From a checkpoint of a small audio frame classifier: 5.71M parameters, activation mish.
Rows from block 4, named by matrix and row number. Each number is 128 + 24 x the weight over the matrix's rms, rounded and kept within 0 to 255. All counts start at 0. Numbers have three digits each.
# conv: width-5 conv (model.blocks.4.conv.weight, 208x208x5), inputs 121-131, a 5 kernel for each
conv.0:116120115161160150136154107134118142146139135116107109097093136161123169159167172183135118130123159161142112106109105088125121113109108145130112122141188160143114137
conv.1:142135099083089109167151141091138156172157134059102129131138134108093122151130132124145129148136139124098111107124122123096146150132160170144129124127138143115131150
conv.2:095098131123128087098111142164156129134126119120115130127160143172157132130105119106079087134138147161187108145140135138127127111123162144151156184184167158112060102
conv.3:186175238145107129119145094156108149122094091125103097173149153150138112103180176118106143143137181195146124128159106095156126162194162121136141143123166137127119117
conv.4:099165175129106084138107106100144152145119109128112112108109090113144078045163145127086116104108142113138133116154125084102087131106120127114117164172142138141092078
conv.5:107137140100106134156134081101090073056074108108114097106127148143133109091101119165179142147131148132088146126145122133100073086102124202129087068056115165150125105
conv.6:113110096114115090106137146165099121116118083108120129134127066094125128129100128141157171165137135140149166131119093114133146167137127164172141123135140149143142145
conv.7:147121081088122135150132156173078092126143164116120115107070098114156159120131172143123134099106147171120168148162126117102116102125165103081130132136141156151126111
conv.8:076100122147152092103114108127119135150134117076125130101117093139154116090124075113112122158118118103129164154142134147115114120097129104116146142141126154119123167
conv.9:139135107121131096128152132120093125120115101164112107099083202164118077067118100107114124156137124131111141170159149109125150161146165084123157168180128134126097097
conv.10:102120118135145098137159152150124111113075081097099114114138114137122121106131098114134134130100139167189115099090120153109133134164169110136122122137093112121116124
conv.11:108075086065067145152135137163109113130140115117141168176098077090156184166152174120095103096115109104102129106098126166122125174128108078100103129132077125125109100
conv.12:113123148120127138125115098131088084134141116188167159144132146127104132143108132119137163177177166132109149124108113111163126104103100134116137150121093101120138146
conv.13:121118090114088154161168164131121106144119085115135162120133103122136115127139141138160131148154116134189148131121130151079077128131104120129127133143123153128142138
conv.14:144151156133096138134143114107163158139143114072125135141109099110122126138123129122071111115123169159151105130127141130100133136112099106132132144135156156127105091
conv.15:130150108118133123110106115119151143157185196137137130120133145108125099096117118093100099120122112109103157131098109120129147163159180107083076089101132116109133162
conv.16:154144141135163105114138133169147110124157149165127118116122084123121137149135158137124102106078099130126118130107089102123109115104124160147129120098114125144121148
conv.17:112114144165157137111120111123088086086121157112126184185187089107114129129123153156139133124143165172113103100104112134158163137139128158140130122110125167147130112
conv.18:142150145166114140125133133123196151200156137090127122115171101125134130134129135128123142114181140103100094103137130099107131133126134156125126121128087107125148122
conv.19:162142147146109139125117137145102138156164136158116102101090118074075119132127123107114133117129118101101056080123144196151136135144113085099133169197135141149148107
conv.20:144131112101127166144147116118117127122093112122126120123122134128101097118102105152192191126121128148111082133139124149162126109114123160146118116123123131168156179
conv.21:165136143111119117105129118091166165151131098126127131109092097096130117073087124113099105146116122097123159144167156147115127120088099106135138115114135146147097120
conv.22:156144148148155102094089093107137158167146145127108096116163121105071079127106131127116143121148127136149141169156128128089080107178193152124126122127105129085090133
conv.23:147152136138158106091106169121113111110132135124123132129138114139095088155160106095109117138149150173178176191168151179127132131141137122177181140149143142094134170
conv.24:074108120123179092117118169172115115138144126150155151171160176144133128129179168137146163115102120106105128139159158177131118119085102152122116120109140128116146164
conv.25:107156118068080137120143118127150137103098104119098102138137124122122109127169128093095118124107111140125139152145088060101135166154160110125131142118101140155151155
conv.26:125154136141139141114146127108110100084142165108101099112142078090101112100134105093096107098114097105107117123124136171113113130138127089103089116125086099139135179
conv.27:162161142147110130143164140147115118124113085137130123123128145147139163178179156144115078172171135125111101094107114124152121122129144172137129153153153139109105123
conv.28:167122088127097137123102125095094086123137132115153131109128144117094088105137125122097064106132129124139075112139099091141150137120101117120105108096157139139154147
conv.29:131125169133093122147181133156103114112090094126106115159158149171169157100092107129138143116132112146159188164150129149123096115143109083128143109075197142135103116
conv.30:132139174163148115125114115120152165160131155128134111124172147123128128176147122098130136152142118136135115148132138109189146142136131173186146122145142126137133164
conv.31:102100110130108146158151114082146128145141095142140136124139161164150114126136139118079084135135135128120183149099101113166141143133139160126135113141130116101102144
conv.32:136117151141176098089082128096108115110142172171166141149169135113138159171132129118137144134119111114190107107112108138142116125136141104119146128081094072091109198
conv.33:174193152174152094119096135133100087135125138123134117058088128141156133091095157148115139115140120131137144135128158178115104115120172118110148142127117125147112132
conv.34:177170113137144096082095120118168163125120113094145171163131149102088115135125126142140141086134126122114090121110096081137168142109093147141119105124126095085082086
conv.35:178164121089086162174195121123101126148135104093099105113115159135113139132128146139152168095123129164142155142117147164153165140121134103101107098094153123137136120
conv.36:135107141165158096150142130148125123134140148078093104119088127128110131149157164153146147171119130119121154134160147143138139149136147097092092127086154126126067104
conv.37:096133100105114119156161159123157154173157105177157148109081125122137162128120091117093099102107131092073169162142150162143124127117120087118136143128151127104102135
conv.38:127127080074140167130110114169121135135161162130143133112116136141146140144126135151183165082089130107099119129118117091133135107089105175156143121119129153154164154
conv.39:182157132129127161131134137150158137143151143110158159162161071125156132132105119086075075128163146142152127122103102113171154109104109112126138119103157138116099076
conv.40:098117109096086118131136155125134111135142147087108103108084105111124128143102133134108093141177175179174155141167155088126129123104096085075089147139130109131155123
conv.41:128111121146159094113136145153135124143160129156131106102124099118137142138115120136120109147149137098086215146112117138139125110109152116106093102104097120118114137
conv.42:138146124133099122124160181167103127166155155105104119107123118151159159143160151141153114086140149147157196151138135144114125108115131127135118116121105118097108111
conv.43:159138124126127195155114080078088111118112074141121152147116104127147126116107086069109094141142120144139126095127129117127102096102138101105090125105130151161164161
conv.44:084099117098089159154170160182102121144155115126159162127162120137145106079128122120107123148190178133104113133136137165155172151135154177142122120133147133091117139
conv.45:121116111109107145123121106118095114106130150123079120151139162142119128112129119094132139145134101116104109128217209153110118158176142148155137156135100124100121130
conv.46:132131102104097124139184162179141145127150129118130140125112136132105111116113105123134144119095125133111113125116104133084073121132126119124134132149155127109138121
conv.47:135111148126089119103106092136108134144145162115132129155130152134118132132127147158145158159152143150177142114118153148120153161171152074125130128154116101124132120
conv.48:168126136140126119155135145148138115114118135147125117148142194138117134151156166153129132112137153130150121107117091110143144174156143153166161117095113120123137157
conv.49:126129099097132126122105133070113128138137105159167128131152107107085105147120111116147142100115078071126124181147138195136148130137133103122139148122093122103149183
conv.50:139104108120076159168203095103126122126126148104132145126184130135114122134166139142120133129180138148101132108119164109117120115102106115143146135173116111163138152
conv.51:086117113140156133154131085106142152166173163108111138125128142126127123147138127155128154112116148153117126125133109089117144156135146112136145139127146128140157124
conv.52:129126133132110131117149142125170139137141138077115116116096135104084072069105100097124124102123120126128145153150130129096127129136138169161128094103131147177172138
conv.53:159138144123140105125103102142136135100148138144123095126112181178144112136094125124136144131083122145169123108090109128115126145160159128125128121166133130100098126
conv.54:101077097179118125124137179164170125148148138142118102087143116124093103142137135139113129085116110138126152147132112128120109110136116131097108116095126142143128114
conv.55:118112117131111126116099119147154138152160103114138113103114103152149129135151113123110170102123151120124120148133097133128144106111119132105137093094137146143155208
conv.56:126152129097116127139109108096194151114077094166136129139131143135126097111150180158163151122126146140138103102101125084123135137144139129114134137161092104105102124
conv.57:111146144142152148119136153162172165124131156099120141129109130139120123149113096089105124127136154177125133128144098073134115142139116135122153167147121095104120120
conv.58:163152123110101109120110121096115115146143140161128151147138156162160197201118107128109094152167131127109122120125128149128103102127116129124124154137137129154164116
conv.59:137151124113074133119147163126139112097115121116120121116111146130091099133128121104127094114139125182142162134119108118154140125116119114152117133119146141128134145
conv.60:099104115115124133125122144111144157151110099092095134131127123116108114132115118137159152133117093092079154155108102168114117123112123075121156160156177153125106138
conv.61:171141119138145130124135122129143164163143095148156147113128107134161138142121124161150146152127120107130123107131142124119133110112127123119114123104066117174149125
conv.62:113132087134114148138134165104136085164139149173130131092166108148158116127121129115111127136155117099136108106134132113145142122155134139137129134112123145104125108
conv.63:127138105094138139130114122130095079100122103135154129104111145132109116153136132148150126144124164167145146104107104102155164142107131122107126160174126111129130132
conv.64:087112110152160160149141185131125102104098121084120120126128115140129142142118140121115105105130147127178157156127082088159132124113125076068128117129147139128136112
conv.65:166118108130131139141104104119164182166161166190173186148110137153151173205152130108116130123113117131099093146145122123178165174174152079123121084028063099109150104
conv.66:167155138149122130165149136145111158184140115138129117144130097142141138151131154185174153158125080121127150107125127115111123141125099105126109088089130122117118084
conv.67:142151141136119095112134138176155150138124109119120127130123124151160183178087116127127118150154164127128096115172137167095107137138112126112147132119143162150117115
conv.68:118147124121135156137143125188138125119123147103121151143150113111152128149158139132126116130143126151117117118192184110123151134096120126117092135137123135159141139
conv.69:132130156166165126097126168166113106103108134145144127109096117138150132100127135130121122143125108104146104137127147142088107133144131091110167126107109147117111104
conv.70:148128103116093133111132139147144108136135122160154128095110166121138168192109110100112108138128096105137135124096109130128113120142135123094094107136105099122123128
conv.71:091103110124121148176165156095125108084076061107112114096103175122112136129083120123120120095086119128115148145150127102168168136119117139135142155148159109123130152
conv.72:116126147161120105123142117073136145119118135140152119114145147188185171115166133135130146142147131159144156179188157168186151124118118152144139128097107111120143117
conv.73:176148098081102073076118135164156131127121117128120149146152125102097119110124098117128132115132137111114101140164155162148181147125102133150113087118142133129136116
conv.74:118133135093109106123128090141075106118110119097119132103075126116118125138091123143116160105104128117117095110133119150123145128080083100133158169140113114147094106
conv.75:175152096132127093092122105097152098098107129106092093090096152143104101104112134137123129149175154146127141151113108116121109104120092139174155135122164137168127138
conv.76:095105125134130209187157174121131121129150144174143139152122147117122166174129138130155160095126100093088146135127133131162138115142105115152140123150134146119173163
conv.77:128095119125102109097068135093124104123118107127170188145097140142168171134170136157160169111127161157137129159131125100137133114104077100144149119107125135147139125
conv.78:095113099151167123153143200124090105115137123133123123113089137133126120127103092113106117096113144096103160146137170160125147139135149120092128103139062146141156126
conv.79:129136137129102118148184171140113139124067061096053063080107166154140139086152139125114129153145077106151143124130135126086101076121122108120130160133179150140140112
conv.80:131099136103086081120117117108145143111118141141136127135125150136124101078132112122157165118126152217203140144118142095193171141146176119120113108128131113108133117
conv.81:119139131153140075092113151114122099110111109123149137121133100115124154184133138139170135096108128108114097134148165148155159117113164148167160152149101147121134145
conv.82:159126144188143122108153126158130160166124103135136154173140122133147182150133144153113121158154145175141125094139130102135138129161166179164153146150185157136118123
conv.83:133137173147132104146148139157128161136142167137113147188150123131133108071124136135089092120131110128155094080085107108104107119111084115122130095123147103129156117
conv.84:066068073133124097128132136179131131131106086193128114125146133134124124125097126146134133158121145145117141119117092114163138126119121151144108103095168144116099117
conv.85:112103109148139149106124142160094115148108113114102079105211130123093107173132187181133130124129070121153111104098068093101099096155186113124127155159145150142123135
conv.86:142142109085094064089108120105097123141117138145146160126113153173151123105138091106103109148164148124119091087120114128183171136095083114131118101113094115120105097
conv.87:146172128115105118110111091150163153139148187131165142104068086113094107111106075080074076121123114135163170113112119159141155118113116127118118142153091096085100153
conv.88:099062131119051126147129124179074122111114133215168142154131189170145116106104163167120119135118149099092132111089098118101079114141138103091102120153163142117111075
conv.89:087090130135126125118096137122107152136142160143122079073102164168165127126100134109088086142113107120140099134095110140140131121119101148165177145158134127083118150
conv.90:116121130155128120146157147167138128122111137158151126139136176165130126123122132107110107130116132144136109131144138139141129150168176101112134121120133147138126097
conv.91:165103082107121127128152130162142132140098133109123127128156178163127128144142084088110156120130096106124158140152151167162131128166147152158143147157197130131126115
conv.92:095124114107108181145107111099106113117126146132150152162134113090086078113112136165186156178178161099072142166128105156109154178184167139133149126082141142145104105
conv.93:091115126138137141137141130133071077117135125108148126111130118134132126113144103087109118149148140134130135105079149204175175143121113158156154125131100129085101111
conv.94:106144136142126125133120175146116098099115109154134122151135153147117135127121140130120121108103125124160121152110152128202182163148112143173168114124149172132140118
conv.95:157167140160117106111135112120069069105143106083140158129117053101146172165112108115143153121152164141148123099118109095127159138158165152144140123140108101103118141
conv.96:078116098132142179140165118107109104126159138132131133110133140135133118097164126145118093115130141113141141081088119118162159137124134158161141134167143116122137088
conv.97:159158126107121165165133170196120115101109117118148145142130161145111109111153162158162165106144189178158126114116109111142165130102105162135123132116137129125122176
conv.98:125146155169192106125139093070154137104124156097115141158167111108125109088072108130166170154176145152139149112140155139107116151151139121115119155167140149165181121
conv.99:120118127161179107132105130097137101096097136154157117139149148128090101142099111110151139091129148138148120151142111096141166149159167175206168128118090094098117111
conv.100:129114087086065104126170134088140103115091129138102096091129149119101117155143146136121093074085094165137096126112169166120106109115149182150120123162144107118130114
conv.101:131128122129124135102097140161109117134138149113126132113090127132122112122112113105118103097129128141144135125150137144114112133121106107106094109140120106128146154
conv.102:110134161155142085116116106127111109119138121156136160134118148127112133161117150140137155147130134138136134110127142169092120143130121190164097126122121097122107137
conv.103:119118094113147169136139139089115145117123058100102105101121076120115113093136136152164156144100111139131161151136153142121116111119142130107111132183095134100097104
conv.104:096108127142145135132147157141105089106129116153139138161158157143125118139101116127140121097092103120129149147097089089118096123130082107080079092111125163114124101
conv.105:148178159144128144142142178098112103132107146112130148131087093115129128137116130152138145102116131133176107133116101108120123111105130097128134144161145121119174163
conv.106:129109150109082111139117200169100129129129165107111092149145130124125141146155176110120168136161168145200114153117110159143148137116100128136192118121079126117107115
conv.107:123135154135146072096079131110117118136135106126112128154123095113129154191137152140144188100101099094094127149127114103131132142172157122119167139153110126133127161
conv.108:130115088096089107143142218200105131152162167144138128098139150130113105150160136136150145168152131102134151142154149130133131114130204139113139115141121178182179170
conv.109:132135139145137142127123117085111158181147145159156145144164130111132152155105120104126093112117134110092097111126124137112082097105105177163161133115127112127117112
conv.110:126151180181168074132132119125130128139136148110102109133120157167173161132107118132093099096106109120144096101135102074059075113130094156119131094079091077143151095
conv.111:086094150118102150126148136173130149110098115148123138127096130096079084077132143140144126091105115160170132141163166104111103126147137095128122133128169121129111117
conv.112:106121122094095119135162158127150158147126141122115099129125125143118094093082096141124125114148163186183113160119142128156134146147155138161121109109152116152130126
conv.113:141108104110118133154152128153120150139144141120130112103121084113124139118146144149157137087090096122078125159212198177134128102090092094100104103139135118120119151
conv.114:162143118146110110141122115115116083156157173109150162103123109128165176148125164155128145122138137137133128123109123114128111095121119125118127111115138127152127102
conv.115:127094087069096152135112109120130147141094109106117096111129077080099126138103128111123148127126132103106112137149159122163146147150128124115145171189122149162158133
conv.116:147102119108106097078162131160092145127157156121110107121106120092104142129111093112117151140116112114100131119113128121148149144141140152175184132120125119125138153
conv.117:096120137156158103144100159117163171149139113127136130125133157128122129149150138129113157133145151104123140171113094114121121115126128136094125107122137163123113122
conv.118:182162159133097126139126129142116113104095146151149117116113103122130133139093099085132155174172138102104128155154128122154117117141175184174178173169113150125108118
conv.119:101105171111090133164157133108097126095121109100134134184117123131140135140141164132090097135120137168149125118120128107070097131153128127135134146149151134098106084
conv.120:108108108111117150127131094118110112135169142083127121145140081118149157138133137132119133107132087083118114109138127104125125120145147111138126153148140137130129147
conv.121:132135127161127141131136109146171143138128102130127145094083107099127133142127130140126135083072082108136099098136148134188177138144137110145144149159170161140088095
conv.122:124136123151112116094117080102151133141156128129142128120127153163143118103074116160148139127125123130149153109120132138149162159131086133127116109139144156134101097
conv.123:129150173143126146134144085079120109132146155135131124098118166112123110094110103117131162199178143142120146144113116084113115129125128166150111117127111115135137111
conv.124:130140147128106070091112108118143132125145152102109124134175113154149152169118118108096096113132153151119134096096103115110134130105091106086094101072118122119158187
conv.125:126125145124120093098083102150104141151152152187144159174126104100105141156128134130121145170143135119145143139129094099147149160160128154123123113092107122141106126
conv.126:139154112141166119139107122099141120119138129096116104114162133116106115139124177188211170125125125117123138121117094136088109090109133137150149136161149156131160164
conv.127:097097110147162116123147175186105106125126125144149161130130114116125129113079131138132136107142128108113138138174159133114111097115153126109110105118155132117130105
conv.128:111119138123146116118114123117085098131137111226140104123134118118134154161083148143141123134116108108127066073098125165128131106096117159117093090131108107093142118
conv.129:086111092105132157113137091106160169148093087132102114111138179123098089083148154091117129069128107117140170127081074131120121107115077112140133121129166172179129104
conv.130:101094092128136109129120108079099100104135139149122113121155137138161147141105132117136124128126129146175142108120149130146152115118139137146140132143154150160158163
conv.131:162169121081092115150081068067128122118115140107160159140109125148150129107141137129134152119126142138100105106143136103154186185142150098080099123121126142146152117
conv.132:142140147154131138136117127137087074114139136144144119107103106128156171176140145158139138133095112094096132105095112081142161184156154164095105125141077120103121128
conv.133:159113082116140130097127088099134122113106133117134134137127132157174186198086081108114121162164116123105129123136108093127126139155129128093102095078186127083114116
conv.134:119118117127132085081108106104102118104105112123144130102103107093107133131130100086084085117135139108085127117130129143140112091113128140134125152175122131136118116
conv.135:084111115132151147098110119093101116122128128195198179122093125162176182104142153153160138138121125154170098113119120129164129108098119119118108130108120146128161128
conv.136:116110135137118116131108087120118125085060083137105085094138199144121103088107138153124123177136094095128072098116090098164115104127109136143147144117078099107102082
conv.137:100110112131148066102092079117148145123134144109104120119106121132143130096078097113142139083104114140134140120109121168113114149143133137141157150136133142168128150
conv.138:132120121163142090100125118099136142120133096130118125117124125136121134103126112139090113105117171197162136109113109089109125128135131156155150116070149142125161115
conv.139:128143119111126106145136121133153134081076108191172174147101152130098129160111113091107101140117129150131143118117120080113122151137100108133132114085110116125122104
conv.140:163190176187184134118114107101117109143148143117144163111138125143159126096159159133118135108154111100057098101119151133141154153132152118128133153186113125147120118
conv.141:137119120137121090116131145128072080108107119174175137160153177182141120096111119114106116076085131157133182149170181181127123093121109105119119154142100124167151130
conv.142:149154164170167094103082148137128142146146133143153141138099134148134126129108120128111094115122116137185096142113110102108126121107083118143147106102133119097113138
conv.143:108115142162161126122112092117079092093081066148144158143146121138140113075140135126121118102097105119106119092132131123130114110155153093106119130128150146160125112
conv.144:104131118137155124133112113154129122116111119151145148100078193184187198160081114124115146132110125074070163147151124126189197174127108151124127125125136142160147142
conv.145:192199156137149158130145121130107142168138111155175190167160120094102119122127142125125153075121154134113151128144129131132128105087108142110104099106068090113111112
conv.146:160149106115155137123116132102134125106148098088136173173165118113148141108177158127129112197135132141115170142121099120106124112099155118120108115100098132133118092
conv.147:126104100112130124127132075108100096106110111103108122121146134115115111098139136150164170151146162145150129116127142114134109088119132107117101094088131095145137124
conv.148:161145134145115159158142101119167158136129113127107126152157122106082086109123158159145141106103106099100104107148127096188171155181159127096088115171106111147118098
conv.149:125113140130088142096091105119134108096126173123099120142152076094115140124143122128126137138130128111097169160115085071137114124149130097134150164157160149162149143
conv.150:134126077086142112107144143104110115138129118114109124143130191176166119101133115095099117129143110078106087119136153154155154130132175158112103126138108119120132129
conv.151:113121134119108089120101156168120123085098136090094129146115113116147180190146131121133093134142105097114106135116140151100123156172200068135113105105168173135140139
conv.152:159126153135106135146146136153097079118124122134094099114132135120121107120144173201150148135092130110096145150147164130129133151162158109108133142158126103123095119
conv.153:182157142155142165133125100061134099114107094064096104132141117118108105095149139116138124100124121122105111095142125083119136136111098151169138147124105137123114086
conv.154:114106093117131106110134093154114115109138133156165156153146146169168138140176137118110099066094127137118116105090093117138145148137145164153146166153106074083105104
conv.155:149126130121124165181132127110116104111108121144152139150148143120122144163132145173153153162115149122120126137148127155152133132131128145148150132130176174138111102
conv.156:135137131112111138142098154114147158158183139127155134133113114111132144154148173144153126148151146149141150139103083091135137107082102148163164127091160133099131140
conv.157:138139123109080071119140156164118148175136108128111128127140120149175130129171144128122123132129106082056109127126150137110110124143165142105110120122131145148139152
conv.158:121125140128131159146156124160076070109108092187160158156145123141117137158120141118112123138124125100100157170157127109145139124129124092094104116133132121090135155
conv.159:147144112119132119161146112102137102105117150058100153117083116138135159184113108109137164126117123133115071101152146117165137103123142107134130147155150138110107173
conv.160:113119124123124140115124128153167167148128108205161144136124180131132157165100116126133121111104094107121120097139151099123119132149163111100137152143090126131180149
conv.161:137108095094107120094128156176143143147128123119109112107119096114141161168113113105101052117112066126101139115126148140140136152146135143143117125118111119143137132
conv.162:169144147101085131145121136113085116146181167125129148139107116107116117119138126104103070115166174109083110100106156198117134136140140159143133142158121132146140115
conv.163:087101078114116175160108111118131138149140141146114113121123133119100109114136094087100133140154178147141117116105089087154125132123116106127104121096149148144118099
conv.164:096098107150163155152120147153145161152111116152112098132144115115111100124164116151165166147116089080159165159127101114181173159150144130144132117110120150157156162
conv.165:143152153145097132172111155113135119151098100151164124134137125119132124134115131141120160124123139113127131192122103120130129110114105117097150112108164168128107097
conv.166:139146120125128103131139116104181179187138100142126106115112121110099104138147135129145135113148154118154109098086119177115135148142110108109116116170138118131138137
conv.167:126134128114113106099109133179097120142151161171167144130124119107099108119135100089106146114104125124176172159166112146123137136128123119102179152120121092119133135
conv.168:153141123142138186139126119136138113105097108107110085115189145115091098160111119137151156158194124112158129134127134133173140111143142140120107137130139134115152161
conv.169:109127136123095141108145157150122110097133148139117135127134128116108090091133172165142122113134114103118126144130100095090112114138128114093121161148156170148140150
conv.170:144120101125139134126109106086143143163178150164195186136117114134153153167110113127118103156136126094095121133152137111152129103126144131135115124135123099108109101
conv.171:107105116140176124112150169123176154126102102149139149155154130127117089068113115100121147122139131128128117137144154167095090112108138101113159156142121100095115153
conv.172:091116120158142196131151120129121138139107099131104105097092110113110106077138134162171156170143113142136178125159178179154156143135092112092141126101117113125143142
conv.173:131124126106094110124133127138153117121139149180165162154154122098110149112162137126128101148139139117092136119081104119117120107091079100106104105139101064090108118
conv.174:105122113084095123134141142162152136110123111054059104117136127105098111160125109076083105124126122139120174146135156116123125134123094166152119123122170158167166149
conv.175:143152158155133148138147120114154149152158115124124122139169106119087103106163168171133099116126128096081161139123109127158153151123112143117141145115180164092076102
conv.176:120130120100093148148119113155114137098113128085091093101116130123129118098113131138116120113102131090159103141141106123142132119110106112119151169151160155178152121
conv.177:140132156131118133142196189167136159157126070077068115173166117117130161188125125122146162129122132155127102077088110084141157158184179148150159179192152141118131087
conv.178:169118112116109110113132122139143128123122115152106098120095101134142159148100090092110109156165136142131138127143144147162142148156160118112133160143151126129147137
conv.179:165166139134115123108109121134155127137116125130131125111106160123120148160146146136129121117136145129147136146118091136140161145135132121121148133097104111146153174
conv.180:116128150131128158100133127155126118132122113188148090082113134141128161147088118117107127136121101159180107130104150161115112114129103124155154204234118099143139123
conv.181:116094110101079096124153178153113085113158164144135117098116100137120113119143150144145164152115131103133170183142130169136144115125134102115164135121073136117126119
conv.182:132120099131147117109101114129149155163152129111134142158182125133134135123135108099082103123129101099109131153156122121118155150142116133151153169149087097110118116
conv.183:118107105117139132152143124098107110124124133129108088157149129150120091109082129118133160121132123097139141147109114128122126150188176137143146147123141125112124108
conv.184:095113124116070163168158143137105102116120129133156122108133144157161154145116138133109065100121131140146125132138127128121131146163138163134116125145097083123133112
conv.185:093106104128135090118157169187109116154167169064092096124132130137128125122090090087091113075109127131117152121117145170140133161151148097098112124131116105110112133
conv.186:101109158146097171143118121117126152194187170125126149177128191142114117096160158139109116073095134143120122099128151157138121117119107112120109111167111090111116136
conv.187:161139136125135164155130129151116121119111118103159126100086137130135116161093081092148142135163132107076166168160174130136126133118135111135136109104118141111112132
conv.188:138123111140152117120126126116133114122109116172159129144175166134132098092106128116122140149116108090114109117111102154153138106108139162109111078080145133150134108
conv.189:134131115125130125133152119130155163167153113156158105114153132128113097085124111120120143088088109106111123164182155149098090105092110112083138158146162122118109136
conv.190:090091081097115099100103107117140148130124127162143119125140139124101102105107121094082146124115112074095105114140123114122109088093135123120136132082140119137157196
conv.191:114135136136178133133145152121103127136113114094135112102089107126142132152138122112126150122091107113112109122106099108107114129123143070110129128125117150136162138
conv.192:194163167157120089080094105108127105111120146170157116115119123100056059090106100097118141111103126120118110167168154142173158138117127134167155137125115084095129173
conv.193:123121104129160079096100102107129128117087132130099096079107116108111125110122112120107126080068074139177135148121087069154157160157114150156102111110106087100097117
conv.194:120129151141144155102135097087138126127130121147151138164156140123125143148121170150145168151152139137118131144150139147119108131118122125125114101111144143101109116
conv.195:099129104140134130122153150200151125112139161119135112074102149116068065097127121097099131142148165140067129094126131100104115138113110108120128149125124130175156090
conv.196:112139120107123111144130151138114121142156136139118098101107170154145112093090144130116097158131137134128123119090085103129136131151166120130122137122156154136138114
conv.197:146109118127133143120148117161145151151138109161112123112114163124130170171139090080086114107113119153133123118126139158188155164126094126157152141130131090114145143
conv.198:059068087122151149136117139142143131125103102110151146160147103125154159150221165165143133095066094120134146140114140134113148159149124103117146131128188140116097058
conv.199:200161114127126145106132115095109116126098081130157132119155123126131106093142107108107109124143115140145111132089127158115121103118146126153184192184126137128129106
conv.200:132144118133109158125181125144176130113099115102102133092103142135147146126114108137126110119154117173156141095137177141138171149118136171164163180169196129117098107
conv.201:060091093123166140158124132124126128086105092179117117116153184152125095114120123131132125106102106112087112124123104106121114104094130092090080098094133121111112124
conv.202:148146154136141141142147151154095092070088125114116114115126131139153163139111134124117113131140130102121100114126154158133119120128137128136143145177115112114106111
conv.203:125138152158149131122157137136129111098153180094091124155128143145149160173134145167160150143120113141133100115136129091114107138143152169187172160150083093138151137
conv.204:115099152170211112140163121116135113086117092137142139125139146142127114098120161158128146136131166144123109105131111145122126130131153109096108099112153117136129103
conv.205:150127145180148139159108108131108082086121164137129101108117148136149125115089129152137132184127122144107123095142153141118111131130148124129136140105099098101156181
conv.206:146131126139145170109128136094144136126117130154143121124097133156147114097126133126151108135161149197156159140113143116135137114103117082156125145140095114098101106
conv.207:179187151129128180160148110109118132111124105073074123119114143131119111105146149103091104095105125166123102115126115087133137148147142151152128130123116153163173127